From a checkpoint of a small image-text matching model.
Model: 8.46M parameters, encoder norm batchnorm, encoder activation relu, encoder depths [2, 2, 4, 2], encoder widths [128, 256, 512, 1024], fusion encoder width 128, fusion encoder layers 12, fusion encoder activation silu.
Rows from block 8 of the fusion encoder of a small image-text matching model, named by matrix and row number. Rows with one number belong to one neuron. Each number is 500 + 25 x the weight over its row's rms, rounded and kept within 0 to 999. All counts start at 0. Numbers have three digits each.
After each neuron's rows are labels from the 100 texts, of 14848, where the neuron reaches its highest value: "fires on" is the input token at the peak. Only what is clearly more common there than usual is listed. The data: made-up waving flags. In brackets: how many of the 100.
# fc1: MLP up (fusion_encoder.blocks.8.mlp.fc1.weight, 512x128), inputs 0-127
# fc2: MLP down (fusion_encoder.blocks.8.mlp.fc2.weight, 128x512, transposed), outputs 0-127

fc1.164:507495548455507542521535538490477541530529510492497488486479496511496493547520456474544489525530545554505489518517507489489517476480508433456455540479507469513490473521466496480481473478488484516483538520455472505509477480515499513497485464479485504510462526524489473504497489519545512492470509529505470468530491456558532500489486481540529511485489511502481485488483523532499498504509
fc2.164:483453483506491499457490460519521466486501529509494506517520526468478536463462519543508502483484486523475510489503462519503471533537484502553542484510512509467548517482473491484507542513551479523484457505520505525505510489536527484482511473536516473497544526453490493506445514498505486527525475471524499476479500508483512508477521501494480512549496478521547507526481431488508527502464
fires on: "bands" (23); "yellow" (23); "green" (22); "three" (10)

fc1.169:527487465459485531457475490526502468508519524512488515501548531468485499513521512490512504548481539465488476512465490491491424490478489451493467480460504473511479534505516526509534520470520494490562478542502500517506541531516522486505505512455505531487474479500524531535508490472519554441495521483461482490501523490494492494506501491508503470535518505463520496491504526517459459515492
fc2.169:490522510533504476529530500476489535490491487484498496497481462531521486472464476509483485465522454545498519495527500491502574502518502542509521522537511531485512466518468466488478479524465501503453527457499501486496456484491492507505511503554494455522511543502471472451497508506484465555509485517544504525501486505534517508496482537467481527467488507537482505498502450489533549498510
fires on: "horizontal" (95)

fc1.142:468508509459476518488513506515555493538505441488483511463486481507531524502484445552536483473503474502533495443557515461494519521522468490526552499513517547478474488505483487513527523468497491455473465475470521509512487478484529508505463541520517511505471480502512499513525502528532526494518451492508516501473486486496487498500482543494493493506482513535473534490462541524466514514498
fc2.142:560500500519534464513490525491447497480506547517518495530514510495453497503514548462476488505518517497496518542451471521484470483495524497478483521519471460525482500485500512457482462534483503499515532519531500488482529541511441508491533494474493497482529533510497509490466465504479488489441529478511494486528499503518525514490532456522504496475536520503518469499517483459536472499563
fires on: "bands" (54); "a" (12); "green" (10)

fc1.429:519511458498519495492471476479500471479472521495455518503497515498508535479489505540493460540505464501539510491513510542504498543537530509485502530494456505489482490529512530562507490482534477501496496513498528496539527507527504484465481500440496470526528494468480514481467463540526494513490481478504535535480523505497458534483479463511483497436541482490510493484493497502434520524544
fc2.429:490465550488484523503540526535501525519514497497545482474513472523498473508497505456527530465495516508464504525494517455495513470447467488507487486505557479498504502486483479431495521514485522491503517504511473503458470490472515501551506490545492526486484521519525487532534541474476489466506513507486446473526485494492521481519532536492527493545445495514498494488514486491560492475469
fires on: "red" (7)

fc1.494:480472504463560522523504506483526518488516495460525507502507527487522507477525493493479485515461516482487490481481564515519506473475503485490521458515512472525530441504518518447455495529516509478537496517499541469552527504528515480481461466475495508518548520503524449524474487483507540518467475519521454467517476523531480503510511502481470506503512467530500493485519496488490510493564
fc2.494:505537461519440491478481483514475482516466525519478506504499463510469483516490515503507504498515501538513517482505444493462511503538486502525474558462491513474482555505471477548540520485501499521479519455529482537464460520450491524529528537547517501514466484485487543495529531507481471497527512498490551538482515497468493505502501516499507516487499521466487502503479493527520486501442
fires on: "purple" (10); "white" (8); "red" (8)

fc1.96:487503492482510477475463469481543526524498523495490501502539515504492509501530536486473479485491487492558496552516489516478465470511457454489504476496465453499449530473476492513509519491458522524525513537552509539522495495485494482500486499503500431464537460453502521483477494547442509521527521502528509535514509496476502491541544485465506510499506522478513538481499507485481492520505
fc2.96:505502499533471520534522532534473477479512478507511503507484475503526494478455464505523524515500507498457516468493520483533526524479528542497495505513527549504558451522528515507491488508523481495478475461450470447458518495525512515503493497490475570542452526527495476514520518435544485477493475508472484470492494496521491519476457520523498504500492458510482479531522486517495509504490
fires on: "horizontal" (48); "three" (12)

fc1.76:496460474503523478474479501509495480471508518512545524497521482484501495529526472496506502492485470538479504512480486484484480504519480482518496492521536486553512522470507472474561490499524526544518520531522467523546532504505476522553478435466522506494492502489486514496518483488514511471493527507440512540469552489553549508499495454466502523490519527483441474457497501509495493499489
fc2.76:495533535504484522521504497482517515528493474483476462504474503516504515482492513501496501505520529448526486479511514523533531491480504539489487499482470518446504476529502541518448517509492485462497497483475525476464472511500519446450509565543466503503496521511526487503482530517488497508516485508561491451507463511431456489496512552524502485510487455516544490540519499491524492506515
fires on: "horizontal" (77); "offset" (9)

fc1.298:436506508535507493499551515489501527449511474466562503484493507520498470511542538480486522516503467485510490501513441501472519468547510523495492538512514480531514534473470523501501494515407495513517496523486476537489478479518508513491553492500525470510504512487500501464487507468482458500524513535499483499514539501528473500495508482471521513497489508480456536507498490470541502523462
fc2.298:549496485487487520493467465502504476552477518544441497524518491468501530483461455506498478496501528522507521484484574503527473531479479471478474468497482503491508463528531462514491492471585529495502514457507510461528512514487473506497461514517480532501474488537491496544525515495509524501487489484500520503477476498454513500502499532545492485508507492513527481522511504512458494496547
fires on: "orange" (43); "green" (15); "brown" (9); "ring" (8)

fc1.118:477511497464506515499502492498477547512508500510473509477478482496507514565400515500502515531511527498541461501543496519490482500458527516494507518553478475461504493481473459495525508499457472483523482544506476475498491531469495524497496538508522483540529545505506482501468514556521500480524493472509526464496464516468461494469515485459528483531475498500476495513536494507509484514505
fc2.118:505507482557489479476501518492528468503509503483507508505494516504498485430573488503502485480463490501464526480473507495514507488547497496514514461449524515522511501511507519515490489511520515532486505460483539515486506459534520488499505465489467522463485459481478538494530490435465502531485499523496486544520513476548550521521449511534456506471535516505530517494486493494481541505478
fires on: "with" (30); "vertical" (16)

fc1.355:555540481484505486501488513576503479508503492513506522485515539514462479505498520478473477460491491466492520531487533470453511499537506487501535495511485520520482488551486499486515509483532473509544496503502534505532517444520487474462470449483487519546469504510509512463545522473441482499485481519514451517494517491540500501494523513522487484486508496547520497521483457465509459494503
fc2.355:462455538488497514518498491440489493488481501483491472521490484499526522509540471505510524521531515537509468478530484542539498495454508520495467527475514490482499510447520507495483506501492538491474503510511465507480481565468505515522524560512519480461521480496509480550460480531569513499511491485484539483489485541456473495516502485485515506514466490461474478485495554526499517499493
fires on: "quarters" (32); "red" (19); "orange" (13); "a" (8)

fc1.416:520569483521496504509519556506484469503502493531448480492478468489512481511504482506533505528489521488516484517532517472542499475457483489519496495547499473510516515527524571472513452482482469474482492462475510521485512472485508523528548554512470482485505509500510513513493458491552483457472518484467498504511505530454494479466470514480513487548489519490511495516494475547519495471495
fc2.416:469446504502470496462474468486508515514488494468530529505498534495487511504524511491467486469486485485510502474481471531486508511542541533499522495451507536495480467474458446533479550525523505538514496537521502498518489519520505468454460450497511541512501500479475494485510512513467513538537474518520502482514486478555527499515508489521462522456527495494512504477499537455465512542486
fires on: "flag" (33); "a" (18); "grey" (9); "pink" (7)

fc1.465:461496484539494537542526514507518490501497545473510479492480476470502494506442464499474533524487507486478495472476463477508560498503498531529556460458468479509503484462478509460504516483479457508463497485520508534454536520453512505510509504494528478508474499503496491517530561504496488533506483501474507513511511506571530508538492506475503507494511534492504521521503525468442504513511
fc2.465:522492520449503452459476482503486494516498472515496495521515507540510502503548525498528473475530508508516496512522533537518451506498500472480451517543517502500518515540523506530489492537521552495535494509477497454562472491516495483482467510506477506484507494522506503486478468493484510459494521506538502487470509486414459516466502474539531494525500474498498466492508496524564484479494
fires on: "bands" (27); "offset" (26); "triangle" (17); "two" (15)

fc1.31:530478474510510444507531471495482499540482490514562491497512489488466525507455486515463497499467446514456515519506498475527475491438526490502527528497550499478513518474513502481482434510468483567508498492548522481507495490537507520488519524508514518507488521537469511446535452500514505546562520497508492510507509509537501491501476482525491513478511485467495501491509499472497512513488
fc2.31:461509522465505558504466520493507498471511505492461475507484518505541512504541498493526527514549546466513483498509499542473515496556456520506469475474451511525492507514507501510484563499559508450501480515455462512515514486472491469490489483520479481506512489472525482554471540526473487476450492500493496483489517510445500516504517510479528465527470494533505498500504491522513478485495
fires on: "green" (48); "red" (15)

fc1.66:491478498476500498479525484450548519554519506473471491495491489498495488540509466462547493515474510472514526535485503508489482515458478456541465475502487499524512530467549516521530503482516559498488484462459516525510538522501474540502504488515519515490565473487486544487506494515484546472495533451471465507494484537466502489473487494491482505488512511509542489469493512522483504515459
fc2.66:526549505526491503513483525543469507451470501530514496495512509493507509445480533525473502487529485534494498465534489472508512488546524554465542527505511505466504449533447484487469481508483472510492517516539483472489459502500510463516504495483487495500428542513486465507497507485504470526522464538525505475506509466551500514535507531493491512499496493489446517518501474478518494500534
fires on: "horizontal" (26); "orange" (25)

fc1.275:485499499524468483481528511498474494443502503520536520505536527486521521480515476511520474504526463476500471490509441485494505510478533523517529511464529488520499506523479518474465449459536504514462537476500481506548538492557518517497514475469516514507517504487511455516470495492491498524506507539472533478496517504482476499471480477497492493509520471540444459556475525507571493503497
fc2.275:512480505481524517507477495511518520548499482465472480487465480527463492520490509483471520499462518501509528512489560532520501493538458466471472502529493497475501514514518481516537568531491494483529481535496526490444463500460485492505482520531465518502478521507498528471504515497513500474473491467516440525486491489508513508515514537499520491482458527465576528462529482504458510498521
fires on: "bands" (50); "three" (28)

fc1.194:494527499510510487512464532532476480451502493459489501506541497522479513434531497497456459481521525514523518510503522486497510501475517512495511465479538530518467466547492510547501491485518499541523526481478540506497465493509500485514477483486458507509493485527501524456503500504459534502423497532549483484523498542516472546473513504502473506463469507522491526545512498476479515465501
fc2.194:492461521482483536517505466476509502523479499527519506484467516485507475572492494488517547524473473490487496498504489503491498506507494491505485561495479489473498523451505477473513538504508482470491476548518469511499534517484496523478526525514533499507509507463504467555489503513557467488564495475443511532475475505500509457548500490501516488544509464491510459445476505532513497525475
fires on: "quarters" (37)

fc1.131:585471522542459524521526484510482466490506464481513493476476534487457494497522537477487510510504471496474526517482493482519473511534491468546510497462499483529481486495499513516499497471529514473531481508517536465501540492511515531505473512492533500515469520498464460504531469499523504492541521489497468534502471458530478497489440500542502517513529476489534490481469535547506463488484
fc2.131:436501483447534493470484526499507506508499545526483497519524463533554526496497459533520491484518523503511481515527507524473552490459503527486502505535516519473510523503499498467493517535480496508464523494497459518491476508484496465495515488499468488475527506506533524505471513509469505515464468490498512459512538542452498531513554500454512489485442514502481492506531469438513531491510
fires on: "green" (61)

fc1.150:498518506512491486444451455509490537530522485504509496491473528527455474496504499454488513511498511455497520499537466487445505517534486506515523487540475486502513487526499464528495537520443466538530515522483509564454500511534509468514514501538511524481516449468485507517530500506510483506487507478490462495527483488481486489528519521461557453515540501484466493499515500507528506503501
fc2.150:518476480489498508557550543516503482461479501506488508517536484462550515499486496541494503500532479550497499491482534512533491498468519484484488518482520523504500507474491525490485446482544536469458477479525487444555502499471488534488496503473501474519477538540477492480466489468504510505526495519523517487475519511525533510479476481524450548493457499516504528512472499472445505506496
fires on: "red" (18); "orange" (14); "blue" (13); "teal" (7)

fc1.504:505510513514499479523500493513478517497502490501478515541518532496513521450499478475507506438477526509537489528509481497505469476518511476493453444515517523484491496492535477486485478544535516508496524474501533535525532492491472486477441512478517526473500525498513485493427509524489538478488494549515478488503477525495563515453516509459475514451517481533520459489546521514516484497522
fc2.504:498466490463525554489480496487520487489503511478533487458488470510478480535492513517500490536519475505465525498487527494489526531476488519530538566482499483513501513508480540509530523464497477495489497514498475487477475506496510514539545476515482464515508459510488508511561494480511445529501501466493529511499511488489436478550502506507539486557452526482489535504456473511484530491466
fires on: "red" (21); "pink" (17); "white" (15); "grey" (7)

fc1.42:547552526522475489500486493510495481496444494521549515518527506551464521500504494547467435485531441509533497509491529498516473529522479542475475517493530528504455487515484516477518462467501472482515490497522477471509560482523528457494482480501489506516504493469477519515523505433532525492476493514518475498506511475499502482553488492508487526489508512472475484515471519480493514524511
fc2.42:460429466470529491487496503498508520507573500482473494484464484457530467530522503475499570523447552472482480488500481523487516483467515463531533483507492499499538532495523489522503526545491516516467493517486521529483471506480477546503513526496499494488521493513538481478493490557469468481508505496495517502489481522493497510440500489502497474521489499533542522491527513511486495464508
fires on: "yellow" (66); "green" (21); "black" (9)

fc1.289:468477489493514472525510528510510508492509530505497515489537488500510491512475549486502503521511529483511494484481502502483486498478533461548479458491461480501541528438527460475526517452525503468485470510532492493550504518449526558498449483508470499489500513552533510475443499494488542511485482493495498459491504498531507506488463515479479491523544515554495482518497549491478471511518
fc2.289:543515514516483545470485475476497507521490483508507487508472501518483527483508457510504481469490460514488534524509495487516537500511467536446521531506549505473473466557477534519500501537483507539519534481469493495435471479544472448516540503486505491505495516461492491522548502504515470493510503494488488543514493497479481501517531498528533508477455486458510510487511441522529528495483
fires on: "at" (17); "two" (14); "horizontal" (14); "split" (13)

fc1.447:494408476503533509508510516485459521503519473519465484479482501483496508511502535486471492534501488496502519465518501520495532491464482519554470500485487527474559501525486523487482470506455483476492460475533517483503442517495512504513525503501482485539508530513520432476494491532491468477548523493480503501522522537507464493524472497534490519521505504506519526531476532488525458542514
fc2.447:505597522498475471480504514526532497516499533489506503515510493532509501490516482517550488472538519511499495530497485479525464486545505470459545518530500464530449494471509453490500522498520515512501519494474478527482545483500491533476473472479502528456492484496466571528511493490502530536445473500498514501509496451499537520479498497511508474465515522489470495471516470506496508485491
fires on: "bands" (12); "green" (10); "diagonal" (8); "many" (7)

fc1.358:482505486505509479533561524531510523484469483523546497528522513491523536517496487513514530545536496461527504538459533491492494467473492468480442511514508490486507528443468544484519528491477470451502499520470513526518550450529536479508544485537515494495502496507510519516482509468502504464520535502469467459511498474503497503482488495507488463523501509508468490469485467482468460510490
fc2.358:533516493482506530469451459459492475520507515505458501480487498501475481482502516491467463458456504558501516444516473496489512532553508517506516500467485498511497468563527452512491459484524546539500508442520478482498440531471441527512503528477500507510494511500501484508521499517485495542482468495526513529488515530504493502510514528486489532463505519485508530513507514513520529496514
fires on: "purple" (28); "teal" (13); "blue" (12); "orange" (7)

fc1.199:509516493484509476510501469520513506530435511529563492478520532540505482500486463548468511493498511492463465514544519472488500480484532462469526557496496488548494474537487502476533524494534497464487498512526469494488528471528497482502491469534461473512495522520504532469482511476493466503500483552461532490516526482527497531514489518507478486473493482482505502510490461450484530516550
fc2.199:488482508509500516485488512465503475490535485478455512533484479449489508515533533455514496493518505505545512464456491538502501513503484539524442455498506499461488535459507517517456469501482508514516516488491542514540489551474497490498509548494547508482513469494517490532528495540517520483508507466544500489480466527457513465475535468505494509528509516515492489497481547525531454482476
fires on: "red" (18); "quarters" (18); "orange" (8)

fc1.192:494507478511445487505487527512468473538504478486455494494511508515474493504520522506546525459484535486447509486495519505460517513472538502495508478514506503461544523533496564508500534481498485468494491467438523536491533495539496541503515490539500566489448478518510517486485485491499516455480492534460485491501514539500503450511529492512523455527515497470490494499475503515533487493512
fc2.192:516504527481540515490520480481527519454511537513532517515512490508520498486479465480456468514526456524544492514500482484530488495507461495498491525489502501526441485472497442465512461512487521538515511521565475463519466508479499476504516525461506431510554530495499486513520484499512491544517506454525518517501491463501501552482488510483462538471481535520501499491502497485472510507513
fires on: "with" (21); "orange" (16); "an" (13); "a" (11)

fc1.32:497473501504489479508490506471495516488510507444499511472497513483498520452495493512525574484491467494477530465553490535513521504523520541519547512537505497507490495547515504502475475428491489466463514517503486465532509520506490515478507485518498506508481515508506514497436526545511478467502488537462525520470478508520485488473487512482535537461508460532497482487526485517555457527498
fc2.32:499507489501504510467521491515517473514490507550485492530507484508510491525497500468494437486512536522532495526449528475476458495482494456499458493475494474506516517449492509483531502562516510530516506470506502506480492488504517494519494496471500489482529483515501500497566469446491507527498511450531495487551514481463518512513530482510490449539484553479510534522479532477457544468521
fires on: "with" (20); "brown" (19); "flag" (18); "orange" (14)

fc1.251:522496511478482484511502507479469457475494506478509503467517490503532531525536467512518529471507503506508510516487471571505541515499531542491457536498532463499504542485458499528507521503447540466495541518555496484505460519488487463460486505528478506482464499488476475491546496587488488498488519509496479469520501517485459485492496492477500531500512464495488452525487517487517492504516
fc2.251:469522511451516515531499489498510506495503452529494469528497509494484466480486576494502505513515487529496493476519521493482470462502480503509489483510434497519483444527533493486491504488558501511506522483488490485502511482524462467529501527456472558521524502522527520568492514424496522486512459516489521483464493533481517504534467523471507486512513507513474507506499526485470490534481
fires on: "blue" (20); "three" (15); "yellow" (13); "bands" (12)

fc1.351:497457491541503501445520491513506490480505450532500500464497496476515515528531511529514495494450496520491492487523495556458544520496542536491463511506454517497524502446506493504519505517495486482543497475489535498480506490498486478531510497456540516522520502503538486489526479508532485502547492454466498510542532459524473473465494488516482491506518515448506515520501469519539466450526
fc2.351:486529505480490505543487536505493528518524559476487494524523475540492479471474473495490498522552486475480510524501519463538473479500448463500517500503559483489488506555485489470479518495499507510481500530513480522513500502490517507467476503549445485490483509501446524518485531482473500509442505540521495512449476517470508532532501513503522507502462495546501474472503510473489534547469
fires on: "orange" (18); "red" (12); "pink" (11); "teal" (7)

fc1.272:508503535480502519522536509475485491540493450456502517550489498560529497519510501488494522469498506523460457452476502525547488508500509500486489539546511501454478506510487532507506503508469521467478478465496436472495494474507505526513531499530489520518502500530494532519472484454563514488474504496505516513514515556486497480480510462514482503521492531507453510476471490536507514479448
fc2.272:496489458531477479465479505520515523473516547554493512459510494434469481514504502515515481536474506474525539523506486465451515499503504494512533477462506498521506477483478461507495490511510465546511499531526567556505511522502501502478470503474519485482508519459487478471512497546463491513508493492507510499520486453525518507478477530517488520460526494500537509507519517454490500525564
fires on: "with" (24); "a" (20); "yellow" (16); "orange" (12)

fc1.434:523474480512516518534502544527454491473479485485504500471468455488510519487511434477520518549507476500495486486477476506480500510478485550504497522486491496537537470494477521479508496492489485534501506500456535478486470544546494540549502519489514477547486472502508533492550504483534470460523495476463507513474530487535491517523489477458478527510504530493522551466512493494485469543505
fc2.434:457527520482492485462489466467519498535517502510511480521502540511502505534515565525493485463507531475520496515520504509531501490537506463517503487498495512463473509507514476532493521510523515462495485506517466530518528469458502469444491485524478509457506535496497464501451495547466535528478514523521508478523486513459516477472497537554534476497514474499482451520508523516542523458476
fires on: "orange" (22); "bands" (20); "offset" (19); "brown" (11)

fc1.211:466503518482558528525536498486523508466532504507486483526471525504549532507520482487486489516477511536495479523496461522504502472491513504496497478502499546504458466488511488475456551461518485506535482505517487463488534487509551515522499481502503526481506475465480534515509440493550505475526460499501460458538512530554497472504461455452488490503508510516498514472482481502522533516494
fc2.211:533492491491435464473468514535492513528474502496534501489518458507455467513501516526512488497506480463510522478485535491492509536519483484493514524501513472489540514521478514529535462542470503502477503498498535517517470534478483509488482531521490479514492538529494481484484543511468492501451512508517528507458515455437516513451500558561519518455510513481512473509511500477503466493522
fires on: "horizontal" (29); "green" (17); "hoist" (10); "two" (8)

fc1.495:493499535500479486489480512514489506511493532525488530541468500495494509481496556448511492465503507485497508488568466492496507503542522475519480464504477475442483535491493470538498471520488501479501485485500517509513489491468489511465481469475501515524516513478487525526491443535495500507520508483533565536485486504487507521534513440453549488537483486506515484492487450481519506568489
fc2.495:514500464509487519494524491517533497478514443482524508483501486512502493507473465508509523520491501499514508541437534464505470505459489513489540527530510525547512463455521526490499488498510467530486505515513503496471522508561480524541528503499485512462479494504497492461514508473534473488501479522456450481539497469534520498448487538529465496465524511497476540524506544517455500472513
fires on: "red" (43); "brown" (8); "stripes" (7)

fc1.332:501533470499519498500513497455474500470447495469522505508461523494491524501440503495496496554477537473474547476488518511527499512499488433459506494510508496526473491517487521513526509524482520471464491492511496536498488501444475506495480478521492542493508487513480529512476454522499511496523523493453522537519512542480522505521495508479473561472555535524498466531521523525505460494472
fc2.332:499463541518494492504484514536544503539531517534459476493544473494509484495551489510495505435536462526520476511513492480485502506503527548536495500496519493470532494484488489468479505486516496521509510508486503456515504516552526491472496503473511455484503507491499475489518502474510492515487471509552462468504491466513483491484508474522527425527437487476485540481466497471505547501530
fires on: "orange" (26); "bands" (17); "band" (11)

fc1.82:511472541505475475452484471526472468535496467540497511539541502525471487504495500468499518441541522492526496487479473508489501502446462488512433520487522503466492512491466498521508512513521531501499486512491520492504507495499531470542517509515474494498470480488580517517503493499462535456493508545499495487506520488469507461497509536548466499516516449502529529513521518514474485529502
fc2.82:492519465505532513551513527478510542466520532478490494470482506471509500495503486532488478544482474514467510512527502479502481492552542502493575491510491506527494491527523491461493507482482466498500490487498477515489505489508479549459494487476536482503538510509418485470490501495539470544494496446501498552491485499548501516515480470458519488510464554511480502485474482488504523483514
fires on: "blue" (32); "teal" (30); "purple" (23)

fc1.95:524511491508506451493466524511498513506488507503529521489480509509468495506541483500490477486492497499482523527519504538503483474503506494538473489507505477487512547559499499515522491501441466449524517495480491517420495509535512488463503546531471526483449463493519517512543484505527546523500491482496521501492505524490545541500500477483498500494481490412510479519472498538455473514481
fc2.95:497494491507503539495539454485514500486504485517475502513518484461537489493443500487489539504506500516507502479489503456487482515488503501466488512493504527512495451428508471489482470511552533550470493488529483483582519508474476525519528485482524475517540511518476476491485496486491448473518523512507489505521472491512474470494517518503499487530511505583468536502496508464506535496545
fires on: "blue" (17); "a" (15); "purple" (14); "teal" (12)

fc1.449:513503501506537478455525490500534488500537479525495477557553500511513509459491526550498494488549496496462527488530519469492494521514479480495481524518541513516477471465477470498497467525528498517500470487501489495465492524467523523475475494478518463463502500495525523537513497478492473505489510452515509500504452469501498495538479511518473509533475533501511484478478452453525561527559
fc2.449:473494498477472526545459500510471498493452505498521522448443543497487495525521487469509529520436515503527483519485488512480530489491516496511515478449460517491523524515530519522502539490498491482513508531496509534523498494510502482524522508528494519534494527476493478493478518542491535494518479526474484481490542550511495511482515495472494510452512449483488500506521537529479458464422
fires on: "orange" (18)

fc1.461:532451497560469497538452506475496464486509469495472501531497480484483513520498520474558521494532547525496498527456534472471504502480509540490521445496526488536506515525500494514459513502525467503525481514479529467457543544497500534538521523497521530506457476501485456516487500508486482459532478509498510548518490501494501489463513498547479498487477462499512487477473519523499484496506
fc2.461:474540514450539527479526483513495522499489531499518488461498543538527509477491465521455477493464457474498507503552470527508511509528482469518486544491473504467499498503494501487540497493488537498480537490510464526518453446491504475477502475501475468504522537511525516489488506487502535549470526483496477470470522509519474523561502517431520498526484531500491498512531475488507528493490
fires on: "green" (22); "white" (11); "pink" (8); "a" (8)

fc1.98:499533455460502459477539491505450508520499538497514524500504495514503478512488538464506531474497514510503480480497505510493499469476492482534486498498482504516502517522505503480519531519522451500504490525533498477504496478452525523503505517476477558504531519458505533503509487522452464469528510518490523516515520508465445490547524466463522521509492498493565512491486524437520511461433
fc2.98:510479477502516517519481510462500479506475473485449443477506540488517497508516467534509508501519486489489514493515488520481528519527515513489503512515454513524549502492498469524489471460526519456498512460478472502532528536491457467499554515537488504489464499535451492557483532468532517509478488548533515471442511530497525508505491519509503502496497501535447486491533496502483460530529
fires on: "blue" (26); "bands" (25); "teal" (20); "purple" (10)

fc1.167:495534533519505508478485508514490471506501544565504492505486503543502506540514509517501467491508544502485547455518430516463483543497530524489472461493444460495486491487513528529512510542490518498530495549481524501495465468486507463468466507495479472539508487497491499528532493545532480458484493517527515528471481505454497507536480455492482475515527474514510506498468484503509492497486
fc2.167:494466466483475515476528501491530525472506455454503531484506481468493486458453488472510520518520468502528468549486574478517484452510475493499514525558541507503511489472492476496471482465517492486480515472520506512498525518535502535535524477494508547458485491517501491467497522460484507521538506513474467495524519497523512475485529537489520500503490532473517545533532521490465499513519
fires on: "red" (10)

fc1.398:531532506513486465537569504479508486511506523481497480491527525537496524483491459499492530448494497492512499481479504483524491491516548521515474473518512575484521496472498534471487465515497521488490477472493532526517495481548476557520458464496490507527494456511528499482451513502548478504476490556493455490501506531510493479468494479466480500494488517493497511506488529527518493521440
fc2.398:483449502462512544461431500511499505496491498510535515509468475464477483523518540511509474541503497483490503511519509519475504517494446492478527522474520444485486501529506481517518554495520480516511511534511482478501494519454511446505539529502497487492518537498493502509544480515455515493494524438495538503489501471450498517523518526535539499507498498515534475485518466475512494469553
fires on: "green" (60); "bands" (12); "diagonal" (11)

fc1.188:514500490505505521482510519471491501509508483520566459498483487475494487517460474543507497554522532496496503508471470507504500512533488510517488503465485498521548491481510447483497523482533478463533501504522550509502498535482503488535503494471474446544493545478471527499491501490527468463538463486497515474464490456514454511537439530491489527460469487536508506507524498478491532536494
fc2.188:478510498492493461500491481522512481515498510482442531503503516515526518489545526464487500443493473497526473485521529521510480485496515500496511485542497500508480520515502541516487473506468518524467495489463453478504505468522499514459491498520509558450507448522542484496526499506461519532472531514501490506536509531476538483460542464517517473549553531451496507510486524520516464471493
fires on: "flag" (18); "a" (17); "and" (17); "pink" (9)

fc1.111:504477542479457447496504519482511520454525484439512514482493533470486474491537483541529509478486489501524554474518482538505504499518489523512524497532505512493508489476474489500466470466520481501507524518494457455518488524510513494518495477501501491527534518453503473513428527517486527480495511495543512486479511501532531451480542483456545549475517474491479513493538503493480500525516
fc2.111:482522456512547536494491481497497464538488490526497492504483470536512517492468501462461505511494512494497457538486524490481484495485500481507473522470474493506503538505537521509553520532505495493495497504492539543487512466503474512500515503485479510467487473546509528491584460474514453511496497513456488521524478506481481557516461504534451438530486517520521491517478495508520515462483
fires on: "orange" (41); "brown" (18); "offset" (13); "upright" (9)

fc1.274:500522502472482535499474508532476507509467484479513484524480479481526494508516515476481462495522524499510518533491547495496545512546515504493485502482491509469488446479486515500489500484536502502516527542480471498459455453537544439501495512520489495440481519478505498530497483541489536488502486519566483470534468479510473484513501504504531487538515529483490517487546454492490475488560
fc2.274:483487503520509481496528496459513482488530514511487526485526526521468483482490476510485525504474464513488472465498489515493464487461494476495489511499506484542496569520513481483512499499480471491516480492527545512548538543463467555499526484493531501538522472510491523492508525452534463511468514494445522544463527519489538517499504480494470509464488486517518491509447553503503533503445
fires on: "red" (78)

fc1.413:471457490503491539487521490506463499453572518504488497480468522463490457505491501484536481564489536512484495474482461513461495529511524501510456535484456504487497503503537516541499512471529484506515484515492545514485509530461480496504491495453479486519487545486493490519486482492548499483521516511513496521500519471488484527481439506522518544501499492533569523484500505472499509539487
fc2.413:517557503502501460484514487487521486555442514504504497519531477534525556488497510505489480438523471510529509528509519477546507468508480499491527463520531494524514479517456468470487480518463528499498527460491448475508475465529533517484513482537521503476513479520522509489511530501452497528489486481486509482514490513515513472515539515498492469492518528454442486516509485540527493470506
fires on: "horizontal" (24); "bands" (23); "two" (22); "orange" (10)

fc1.153:496540494499502509475509528475466446562476485500546500513507516486474494509489439469492552510499535462486470467470500495496465481500509501487463527525482493491504504543520456495484485520511482520527511490507517504526514497460520517563513514490459508500515472489515539485484477437509521512514489492422519502516532513522547511519533514481473503486511492523482537491503460492495539485488
fc2.153:513464507489516473532485499518526562462521505515477487495487478486520511521518540560519478494530472506495531527519474503507534535512480483510535477498536518498494492472478526507511512492476508486464466499481486501490491502538485495433467501518536451499484533514472458476494493564492500498487515510575497471488483477474474470445452505533543507517501508484497485513487526509506459518502
fires on: "orange" (15); "bands" (13); "square" (12); "band" (9)

fc1.469:510481470468542463517517508479513493456523531483504508508507480507512543458504473493526465487477521503504497496521488489509500494551472497494516452457491496529490498553492515477479532542495539496545492426506502469458485483501534522520473490484466524509486527477508514507491523480450498500476475441503479553553500479525501525504487492484495486487473525519505521525531489509508516550544
fc2.469:500525498555496546510489500488483509478520451500466482447505519491472500504486509480517488536509479487441512536497498516476511517458510503467456502513484495497502480495508534503504481465450528501499568566531519526486488476536463459522518478525491487476479473476529494502494510493544495514516515507471461482459492522492477497514527519473510496499535488494479546519482517572518528486493
fires on: "yellow" (26); "a" (11); "orange" (9); "red" (7)